Rows from block 4 of the encoder of a small waveform VQ-VAE, named by matrix and row number. Rows with one number belong to one channel. Each number is 128 + 32 x the weight over its row's rms, rounded and kept within 0 to 255. All counts start at 0.
After each channel's rows are labels from the 100 clips, of 14976, where the channel reaches its highest value: "responds to" is what is common among them. Only what is clearly more common there than usual is listed. The data: babble in 24 made-up languages, each with its own sounds, syllables and stress or tones, from a formant synthesiser. In brackets: how many of the 100.
# convs0: expand pointwise conv (encoder.blocks.4.convs.0.weight, 512x128x1), inputs 0-127
# convs1: depthwise width-3 conv (encoder.blocks.4.convs.1.weight, 512x1x3), a 3 kernel
# convs2: project pointwise conv (encoder.blocks.4.convs.2.weight, 128x512x1, transposed), outputs 0-127

convs0.508 [107 119  88 161 172  96  64 173 168 170 176 165 108 100 145 148 147 117 146 143 197 168 176 116 126  72 118  84 188 110 111  96  65 116  72 113 165 156 115 148 171 157  76 157 152  98 165 175 112  70  90  86 122 133 159 150 105 154  83 117 141  85  94  90 139  83 114 180  85 149 105 101 110 147 163 126 106 145 112  97 145  86 162 135 113 128 102 104 130 122 106 138 133 134 132  96 150 115 154 135 153 149 146 180  90  72 151 114 105 118 180 105 117 132 164  83 145  67  93 112  70  78 154 148 158 107 157 137]
convs1.508 [ 74 139 125]
convs2.508 [172  91 143 111 131 171  69  93  73 117 134 120 172 137 135 138 111 117 132 114 154 140 111 139 162  83 136 157 155 125 126  37 152 120  79 130 113 204 106 139 191 112 171 121 191 135 125 186 112 100 120 110 146 122 116 161 133 163 153  95 167 139 172 116 114 135 136 168 156 149 115 134  93 139 122 115  97 139  86 128 160  93 117 113 130 123  43 169 162  73 126 122 121 172 117 204 133 125 150 131  90  77 110 148 160  86 132 128 224 127 101 155 102 167 132 225 118 156 101 171 115 121 162 112 136 120 112 138]
responds to: clipping (85)

convs0.122 [152 160 150  97 111 169 148 100  89 106 111 106 151 122  85  95 127 158 108  96  93 102  71 161 140 166 148 148  96 126 176 161 170 110 161 126  88  97 133 113  86  73 158  89 103 181 101  93 113 148 150 153 155  92 174 105 174 120 155 156 175 181 175 149 147 143 196  79 159 102 135 149 152 127  92 203 169  92 179 174 100 178 109 117 141 113 154 134 161 150 189 112  89 106 164 152 103 147 109  90  87 128  87 108 161 152  76 155 144 135 112 168 152  85 104 156  87 151 137 147 167 154  99 131 130 132  86  77]
convs1.122 [107  93  90]
convs2.122 [ 93 166 124 138 133 102 137 112 157 128  85 148 110 129 143  81 126 212 144 125 119  99 212 143 133 151 106 123  49 126 126  17 111 152 102 122  91 112 136 128 127 147 141  83 106 140 145 143 154  52 117 130 136 158 135 120 132 143 138 160 122 127 129 130 112 145 125 153 142 101 121 118 157 124 108 147 128 132 167 146 107 133 101 142 128 116  91 155 145 128 145 132 141  55 122  99 116 133 143 101 150 124 130 116 118 143 138  86 242 135 114  69 135 103 153 255 141  67  79  93  87 130 141 135 140 144 117 113]
responds to: mains hum (87); clipping (27); /ǃ/ (27)

convs0.81 [150 197 149 108 111 182 178 119  80 101 102  85 162 133 112 118 124 185 111 100  81 113  78 121 135 174 147 169  70 134 137 161 169 110 173 124  79  75 157 118 109  64 156 108  78 161 108  95 166 164 144 144 142 100 125  88 143 122 150 149 179 187 172 128 124 179 110  59 141  87  89 145 181 135  95 127 162 108 182 150  91 149 104  99 133 114 147 146 109 157 179 127 115 133  85 152 112 139 135 125  78 170 101  97 158 164  76 181 144 132  83 140 134 113  83 151  99 169 143 149 164 154  85 122 134 129 101 115]
convs1.81 [ 87 157 104]
convs2.81 [138 150 107 153 126 170 114 166  85 133 159 113  93 140 109 196 149  32 159 140 135 132  85  97 142 109 152 148 163 153 139 183 141 106 134 153 170 166 126 116 139 104 114 142 169 120 114  74  99 147 135 120 111 112 135 171 121  96  76  94 108 136 167 151 121 100 153  99 105  52 157  99  84 140 179 116 133 100  41  67 162 132 165  94 119 136 176 103 148  71 100 140 118 158 111 110 174 135  91 159 105 159 112 105 147 108 110 135  80 139 118 165  73 159  80  94 104 141 163 201 137 120  99 135 113  54  94 118]
responds to: clipping (62); thin (high-pass) (29)

convs0.329 [163 180 150  94  82 170 179 111  92  89  94  62 154 118 117 127 118 194  90  96 104  95  94 104 149 169 126 170  71 141 121 161 171  93 172 126  80  79 170 103 129  97 167 126  88 136  86 106 161 155 163 169 147 110 148  90 139 108 159 160 245 167 158 126 162 171  89  96 152 119 125 156 174 138 105 115 156 132 161 123 109 135  90 103 157 132 141 173 107 148 149 116 112 141  43 160 110 135 157 138 106 147 108  98 154 164 103 151 153 150  79 128 125 135 104 153 102 166 165 139 160 164 112 150 112 137 104 126]
convs1.329 [101 144  83]
convs2.329 [140 148  99 163 123 174 127 162  89 134 201  81  83 137 120 196 137  75 143 146 132 154  59 108 138 102 145 146 211 140 131 250 138 118 146 135 163 173 125 124 146 114 107 155 158 124 110 105  99 150 143 117 107  96 139 166 125 112  65  92 109 149 156 156 120 103 155  76 125  70 138 114  88 132 164 112 128 119  91  78 136 136 172  94 125 140 155 111 141  95 119 138 111 159 101 128 140 133  81 147 127 193 122  95 148 107 118 158 108 145 121 163  94 178  64 108 120 180 182 189 165 120 110 133  99 105  98 108]
responds to: /k˭/ (37); clipping (28)

convs0.359 [130 129  95 140 114 125 137 154 117 128 148 150 111 138 151 170 158 157 143 116 188 118 145  73 133  84  70 134 131 101  94 115 130  75 132  92 107  95 136 152 224 150 126 194  93  99 106 204 116 122 137 129 108 154 160 167 105 155  93 116 173 119 126  59 139 154 114 121 107 176  97 123 134 165 126 124 126 168 180  35 112  66 121 149 105 144 107 117 104 114 126 149  83 164  86 100 161 136 207 179 121 203 148 146 127 100 146  91  90 110  98 114  78 169 192 102 122 140 129  93 115 120 144 130 127 116 149 167]
convs1.359 [170 119  93]
convs2.359 [ 96 158 104 133 136 124 170 151 168 126 132 157  92 132 124 173 128 189 126 141 117 121 122  82 126 146 168 104 126 124 150 152 111 137 152 117  79  65 177 129  69 133 108 174  78  97 167  84 113 159  97 139 124 134 140  81 103  98  92 165 116 133 115 199 131 159 104  91 102 123 116 140 202 114 151 127 169  84 184  74  98 163 119 135 129 149 170 104  96 137 125 130 120 145 162  57 105 129  25 160 161 195 141  94 113 148 121 190  96 132 151 176  96 186  47 103 152 116 139 145 122 137 116 125 120 123 150 129]
responds to: clipping (74)

convs0.78 [ 88  91  77 123 197  64 100 139 173 168 174 203 125  99 151 149  96  65  91 152 164 169 168 132 132  66 125  89 203 161 122  77 111 150 108 164 161 165 115  94 150 155 109 129 155 101 162 141  97  99  79  75 125 144 138 197 111 167  63 102  96 103  99 121 156 102 160 157 110 135 131 120  72 108 157 131 122 131  96 100 143 110 143 143 164 148 112  94 142 107 101  98 127 140 157 111 145  93 140 144 157 140 144 181  98 102 163 110  86 160 161 139 117 134 163 101 142  93 129 100  95  65 145 157 154  86 144 143]
convs1.78 [179 118 110]
convs2.78 [176 171 116 137 107 133 112 161 120 136 167 150 121 133 128 105 143 113 137 136 168 147 167 117 136 124 133 141 149 140 123 145 165 111 104 142 106 135  59 121 166 172 115 103 166 157 118 159 131 188 146 118 119 157 129 110 139  94  96 109 124 120 130  93 128  77 154  32  75 186 157  93 152 123 122  68 142 152 129 230 135 124 169  95 129 123 107  71 147 139 142 107 107 164 102  84 100 115 124 135 141 114 154  92 188 114 147  36  56 106 123 136 131  49  25 112 171 147 159 127 116 128 146 129  93 116 141 116]
responds to: /ʃ/ (29); clipping (28)

convs0.158 [141 173 145  92  98 171 165 121 101  99 100  69 172 114  92  96 100 174  78  87  98  92  93 138 131 166 156 160  86 158 134 152 168 125 163 159  92  93 170  85  96  73 160 114 100 168  93 110 157 155 159 152 153  82 144  87 165 105 154 168 206 186 154 140 138 158 110  99 139 107  97 147 173 110 113 134 186 103 150 149  95 170 108  92 173 117 148 147 123 163 168  85 124 107  76 156 108 120 134 107  86 140  83 104 145 160  81 169 155 164  95 133 148 110  99 152  91 162 165 156 152 158  99 147 124 122  80  98]
convs1.158 [126 182 117]
convs2.158 [160 143 108 154 106 158 117 163 101 136 173  77 117 138 108 177 139  48 143 144 145 175  97 105 137 107 153 159 195 142 137 171 140 124 144 143 154 169 112 117 137 114 112 156 162 110 100  99 100 163 158 108  98 106 137 185 108  77  95 102 106 149 147 166 121 108 154 103 119  57 141  92  73 133 144 114 107 104  91  86 164 148 182  76 123 141 178  88 152  72 107 143 106 173 100 107 175 133  82 158 101 175  95 107 149 116 109 176  81 141 120 175  88 149  99  93 100 182 199 161 160 115  84 134 104  85  94 114]
responds to: clipping (92)

convs0.313 [147 178 148 102  97 170 163 112  90  96 102  74 182 117  90 101 115 155 103  84  97  94  88 144 130 163 169 160  88 141 153 152 163 123 163 140  94  90 174 105  94  82 154 103  97 164  96  90 146 156 155 154 162  80 142  83 163 102 152 180 178 183 165 156 129 154 138  82 148 101 112 150 169 124 100 122 187  97 161 160  91 165 104  86 146 111 158 146 126 168 169 110 125  99 102 173  97 130 112  98  84 134  78 104 159 157  83 176 157 147 104 146 164 104  93 151  87 163 150 162 161 159  94 137 118 117  73  95]
convs1.313 [121 183 123]
convs2.313 [161 143 103 158 110 161 102 162  84 141 162  88 115 144 107 184 152  72 156 142 141 157  85  92 146 102 151 163 212 150 155 184 139 106 144 160 154 167 120 109 151  91 114 167 174 103 105  99  93 161 153 111 103 103 146 174 103  97  93 108 110 148 158 162 120 110 147 114 114  76 144  97  87 137 147 120 107  94  81  57 166 147 175  96 118 149 167 103 148  86  99 142 113 155 103 100 165 137  88 158  90 163 100 105 151 113 109 184 101 141 118 179  79 161 101 102  76 185 179 175 168 111  94 138 112  78  95 110]
responds to: clipping (92)

convs0.486 [121 113 134  73 119 146 139 109 141 119 112 128 163 133  78  75  88  74  90 113  95  96 115 193  91 132 180 137 128 166 158 127 151 161 150 163 136 138 147  96  56  90 161 101 133 192 107 118 142 157 151 131 161  85  96 124 189 101 139 143  89 167 125 155 144 139 141 125 144  78 128 140 136  88 126 138 169  74 113 166  94 193 115  99 162 107 186 131 164 145 162 103 157  60 138 168 118 115  71  74  94  90  80 122 130 141  85 155 146 155 110 176 173  95 109 159 105 159 170 161 140 133  84 140 111  97  88  70]
convs1.486 [ 76 134 111]
convs2.486 [106 148 128 133 128 131 129 163 109 132  96 192  74 108 161  71 124 112 102 130 117 118 109 141 153 141  82 122 107 123 129 146 117 128  97 130 149 117 204 128 151 113 118 136 156 134 114 166 197  78 124 127 181 174 120  39 136 136 137 166 126 119 128 110 131 113  83 116  99 148 162 104 213 126 188 159 147 137  51 165 113 123 153 196 132 131 107 152 126 184 134 110 215  66 133 148  78 115 168  94 132  71 172 124 123 118 144  59 147 100 138 126 165 108 180 153 165 127 104  95 140 139 162 118 126 174 163 121]
responds to: mains hum (92); clipping (30)

convs0.257 [125  99 115 167 152  74  91 142 164 154 156 172  90 163 160 156 170 105 175 176 150 157 164 139 137 101 117 100 172  85 119 123  80 102  93  86 161 168  93 173 157 182  93 146 168  89 161 136  87  99 101 112 115 171 145 146  98 133 119  98 100  71  93 128 106  88 158 166 119 135 137 107  84 167 149  99  74 157  94  97 173  88 158 152  82 144 108 125 121  85  86 174 123 143 175  94 139 148 101 130 180 115 166 152 112  95 169  96 134  80 159 119 111 155 159 123 169  85  87  87 107  96 163  93 144 169 178 156]
convs1.257 [137 177 152]
convs2.257 [133 166 112 126 144 108 125 212 102 108 161  91 153 126 180 102 114 158 110 142  73 132 103 154 172 101 107 124 146 111 107 140 145 127 179 123 130 132 144 132 176 128 103 161 135 137 134 177 209 141 119 132 126 108 114 144 158 130 135 131 127 113 166 183 131  87  68  35 112 105 172  58 174 133 159 100 127 144 144 149 121 150 190 159 131 112 136 111 112 166 156 103 137 131 109 127 116 137  65 110 151 209 178 119 146  88 155 176 127  94 107 171 163 124 175 157 148 119 136  73 192 115 130 129 102 203 177  90]
responds to: /ts/ (49)

convs0.271 [147 147 146  92 118 145 157  99  97 100 113 125 156 114  83 100 126 158  97  99 101 106  88 142 166 157 148 150 107 130 170 153 175  85 162 130  87 100 150 107 100  67 152 115 105 178  99 100  91 153 157 142 162  59 171 109 164 113 149 140 145 166 156 148 177 156 168  81 153  92 139 162 150 133  87 224 167  73 186 163  87 168 116 119 161  94 162 140 152 150 187 104  73 109 150 156 109 138 117  94  84 119  94 112 148 152  63 146 148 145 101 146 146 104 113 158  91 156 157 154 151 152  80 159 132 110 102  68]
convs1.271 [ 86 115  94]
convs2.271 [ 81 123 117 129 133 158 169 118 148 145  15 131  88 147 121 138 134 186 122 155 139  89 118 160 149 147 133 130  92 130 145  62 137 148 140 123 180 147 144 128 165 195 122 114 141 126 140 172 161  26 122 127 110 149 144 120 123 153 143 140 108 128 129 135 121 140 136 153 127  67 106 111 138 114 160 136 125 120  64  79 119 141 133 124 133 133 115 136 218 113 133 135 116  90 112 127 137 133 170 109 149  82 128 108 113  90 145 138 232 134 114 151 117 176 117 216 117  62  31 168 116 132 131 137 141 149 123 101]
responds to: /ts/ (36)

convs0.346 [138 112 166  88 112 132 152  80 129  97  92 124 151 109  90  94 114 131 130 112  79 106 127 179 151 170 180 149 132 142 179 142 132 154 149 147 118 149 150 121  87 111 159  96 139 165 115  81 133 161 148 145 162  97 105  93 171  78 173 151  60 137 128 176 131 140 114 126 172  62 151 173 143  98 122 120 149  78  96 173 103 161 104  89 138 112 183 164 162 152 147 119 179  74 164 162  98 136  60  66 112  89  97  93 139 167  96 149 211 137 116 146 167 105  91 181 109 145 165 154 131 148  83 140 122  84 109  90]
convs1.346 [119 126  73]
convs2.346 [ 68 119 130 122 146 117 142 122 140 126  75  93  96 122 133  67 119 121 119 118 123  62 149 163 132 105 117 129 112 117 124 124 139 141 119 117 122 105 141 131 107 133 141 113 104 128 134 191 155  61  95 129 141 120 123 120 133 189 153 134 134 118 119  88 126 143 122 106 132 167 117 121 112 126 126 139 129 143 118 156  92 149 130 146 132 111  66 186 154 149 146 131 145  78 128 178 115 127 202  88 136  51 126 150  85 106 126  54 254 130 121  97 152  33 181 222 147  82  59 113 111 129 170 128 152 160 129 127]
responds to: mains hum (97); clipping (30)

convs0.310 [159 196 138 118 102 193 169 128  64 102 112  81 160 141 111 105 117 194  98  81 112 103  75 109 133 149 143 158  76 139 125 144 165  91 155 118  80  60 164 106 127  85 151 123  51 151  96 114 158 147 149 153 128 112 131 100 139 136 143 153 234 183 181 115 122 165  87  77 134 118 105 132 169 149  91 130 169 118 201 134  85 142 108 105 137 111 135 135 120 158 174 124 112 126  62 143 113 145 161 130  81 171 111 108 170 141  95 158 129 140  92 133 133 114 111 143  89 167 145 153 163 157 105 121 138 121  93 111]
convs1.310 [100 140  82]
convs2.310 [153 153  97 135 120 170 124 152  60 138 201 108  88 143 121 159 152  59 161 147 131 165  69 115 143  72 128 135 165 159 130 196 140  84 147 149 176 189 122 117 175 107 111 178 180 131 113 127 126 179 141 121 120  99 141 164 135 102  68 102 111 138 172 174 111 116 156  95 126  93 168 109 105 138 171 122 131 125  38  98 127 125 166 117 120 141 135 105 164  93 111 138 121 139 102  95 161 138  97 138 129 184 122  99 164 103 114 185  86 141 114 186 106 191  76 120 128 165 167 169 172 119 125 139  81 112 105 108]
responds to: /k˭/ (41); /ǃ/ (28)

convs0.43 [122 113 122 114 137 115 128 114 140 133 130 151 155  97  63 105 118 112 114  97 102 127 147 167 121 125 192 120 143 136 152 116 120 133 130 140 123 146 158 114  51  88 129 143 150 185 139  95 133 142 124 116 179  83 150 124 208 113 123 146  96 144 109 152 143 125 128 126 133  93 142 134 132 102 140 157 190   8 114 160  63 178 135  93 144 111 200 142 130 158 162 112 166  77 151 161  93 119  80  88  83  76  53 134 115 132  70 137 158 141 133 123 175 131  96 156  78 126 149 160 108 117  48 153 113  86 107  84]
convs1.43 [134 135  73]
convs2.43 [ 76 153 148  96 177 129 129  60 107 123  84 156  92 133 150  97 130  93 133 119 101  51 152 194 123 136 109 117 108 130  86  72 133 121 103 131 154 134 138 123 152 133 150  73 141 143 151 176 144  52  81 155 157 153 126 117 138 210 156 129 123 121 140  64 129 119 146 130 195 131  97 156 122 134 138 129 135 113  89 112 116 130 104 145 124 114  93 187 134 126 141 130 160  88 103 216 113 125 189  87 130  77 154 135 102 110 150  55 177 124 130  66 150  77 186 179 120 101 106 133 100 134 143 136 179 109 140 104]
responds to: clipping (87)

convs0.186 [138 134 127 113 119 141 163 118 104 112 118 131  84 122 154 167 166 184 130 102 142 129 117  49 148 140  61 142 120  92 101 147 159  54 153  87  79  94 120 146 205 148 158 169  83  93 103 117 103 134 137 136  89 178 148 122  98 139 139 127 216 128 134  77 160 174  97 100 132 151 132 140 156 192 106 119 110 152 185  96 137  72 102 154 112 151 101 118 117 113 124 146  81 186  68  98 138 136 218 199 138 160 161 109 141 146 149 103 125 114  84 103  76 155 132 138 112 142 137 106 141 127 148 129 127 120 145 187]
convs1.186 [ 97 116 173]
convs2.186 [ 76 127 136  51 155 130 159  56 147 110  53 151 118 124 103 127 118 168 133 122 120 105 136 104 104  87 161 105 124 119 135 101 166 156 106 115  78 120 126 133 104 107 187 135 112 109 158 198 102  79  83 142 122  90 130  77 113 172 164 105 113 144 126 129 124 171 109  94 186 142  86 195 155 127 107 118 123 105 138 143 113 150  79 119 122 136  97 199 119 116 110 155 107 169 165 152 144 133 123 150 111  95 106 162 103  59  93  85 229 144 141 153  95 112 158 203 135 112 127 177  94 137 148 130 166 119  95 166]
responds to: mains hum (97); clipping (28)

convs0.183 [154 153 156  83 106 161 161  86  90  96 105 103 153 130  90 104 135 154 100  99  85 105  93 146 153 167 152 161 105 118 178 155 173 100 169 122  87 103 162 118  88  81 177 109  98 174  96  91 104 158 160 153 162  92 152 101 175 109 153 147 166 173 168 149 164 156 196  77 171  93 146 167 155 122 102 187 174  88 166 158  96 186  88 115 144 119 177 146 141 145 173 116 102 107 122 163  99 149 110 100  96 110  88  96 167 160  87 153 159 143 101 155 149 113 107 177  86 153 152 152 164 152  95 139 118 137  90  97]
convs1.183 [ 87  91 121]
convs2.183 [ 55 158 109 153 130 131 148 121 196 148  25 157  94 151 124 110 153 243 170 112 139 113 151 139 139 170 114 130  16 151 148  82 138 118 141 141 129  93 140 122 114 159 120 133 115 114 132 203 132  55 125 128 126 133 158  92 120 126 126 163  98 131 103 136 108 138 142 120 115  23 128  97 179 123 112 151 123 133 140 142  85 151 142 147 123 127 105 134 166 151 139 138 141  93 124 100 138 143 168 117 174 132 140 111 104  92 137 177 160 138 118 166 127  52 131 179 138  80  89 104 141 129 132 147 127 143 109 113]
responds to: /ǃ/ (38)

convs0.70 [ 82 163 114 112 144 115 102 137 142 129 138 116 159 112 152 174  87  98  61 136 157 143 104  85 124 111  79 136 118 169 132 132 182 147 163 174 121 130 121  77 141 117 142 105 144 109 136 110 108  99 123 125 110 136 135 150  98 174  80 102 197 140 130 105 193 139 170 109 131 188 125 131 117 104 138 200 129 154  96 101 158 138 112 180 188 152  80  63 108  91  94  72 121 189 139 118 141  87 186 200 160 178 139 140 114 132 148 135  40 184 122 142  99 131 147  80 134 128 100 115 152 119 186 160 148 169 129 156]
convs1.70 [106 119 178]
convs2.70 [ 44 125 146 116 176 104 140  94 174 106  76 106  81 131 115 123 126 125 124 122 115  57 184 157 133 156 138 104 115 122 107 119 140 149 120 117 162  77 103 129 103 104 129  90  98 112 158 108 156  71  53 170 107 107 116 128  94 200 136 143 140 103  74  58 142 165 135 104 147 110  92 144  56 116  81 124 152 107 116 112 102 167 126 153 136 113 130 167 135 139 100 125 113 122 116 196  96 118 134 102 116 121 127 166  18 118 100  60 152 130 151  79 152  76 177 145 132  98 104 114  91 158 132 121 179 118 146 119]
responds to: /ç/ (51); /ɔɪ/ (33)

convs0.409 [ 73 105  93 124 156  95  84 158 201 156 160 162 119 103 134 145  90  54  80 150 158 137 158 151 100  85 104 109 190 167 111  91 108 159 102 176 171 168 106  76 135 133 119 139 172 132 133 183 108  95 111 102 110 125 139 186 129 166  93  95 146 119  74 106 176 101 165 160 105 142 111 100  82  78 177 138 137 138  88 105 146 127 135 157 181 146 111  69 148  91 105  73 122 119 125 105 166  73 152 145 148 143 133 167  72  97 142 104  88 175 156 128 105 123 179  98 153 118 118  98  91  88 152 171 138 103 130 136]
convs1.409 [181 111 122]
convs2.409 [183 128 110  92 105 145 114 209  69 138 187 128 145 121 125 125 137  93 106 133 170 144 124  96 120 118 164 132 153 124 147 170 173 104 143 143 136 119  87 112 132 161 124 163 151 157 116  82 105 237 145 107 121 135 113 164 129  80  97  82 126  94 149 152 146  90 140 114  61 138 174  95 101 131 138  89 127 133 130 184 128 125 163  68 123 143 115  76 124 133 135 124  89 180 130  52 187 128 119 163 130 153 147 101 202 134 142  74  71 115 129 120 123  99  61  74 158 161 162 116 136 107 148 116 102  69 143 135]
responds to: /s/ (31); /ʃ/ (29); clipping (28)

convs0.481 [151 166 145  99  89 167 169 111  97  91 101  84 177 103  98  90  99 168  95  91  97  89 105 142 136 164 173 158  95 157 144 144 156 137 160 155  89 101 177  96 101  81 159 118 103 156  93  94 165 154 164 153 165  91 132  83 158  94 151 163 183 176 155 161 130 163 108  91 149  88 106 156 170 110 114 111 175  94 142 159  87 156 100  83 160 110 158 171 124 170 166 100 154 107  77 163 101 128  96 100  84 130  92 101 150 157  84 165 166 155  93 129 156 115  91 153  93 164 171 166 150 157  82 151 118 103  91 100]
convs1.481 [107 179 121]
convs2.481 [160 155 111 132 123 163 113 170  78 136 157 104 109 138 103 187 143  37 174 144 140 144 102 107 140 105 156 143 172 146 139 191 146 120 139 147 179 160 125 113 152 105 118 143 170 112 110  89 100 160 142 122 100 111 138 147 109  86 101  97 108 138 159 155 120  98 150 104 113  66 157 112  89 137 161 113 125  97  34  80 163 142 186  96 120 141 174 101 146  72  98 135 119 168 111 107 180 135  74 171  94 156 109 109 139 112 112 120  72 130 117 163  63 141  95  82  96 159 181 191 141 115  97 135 114  58  99 115]
responds to: clipping (88)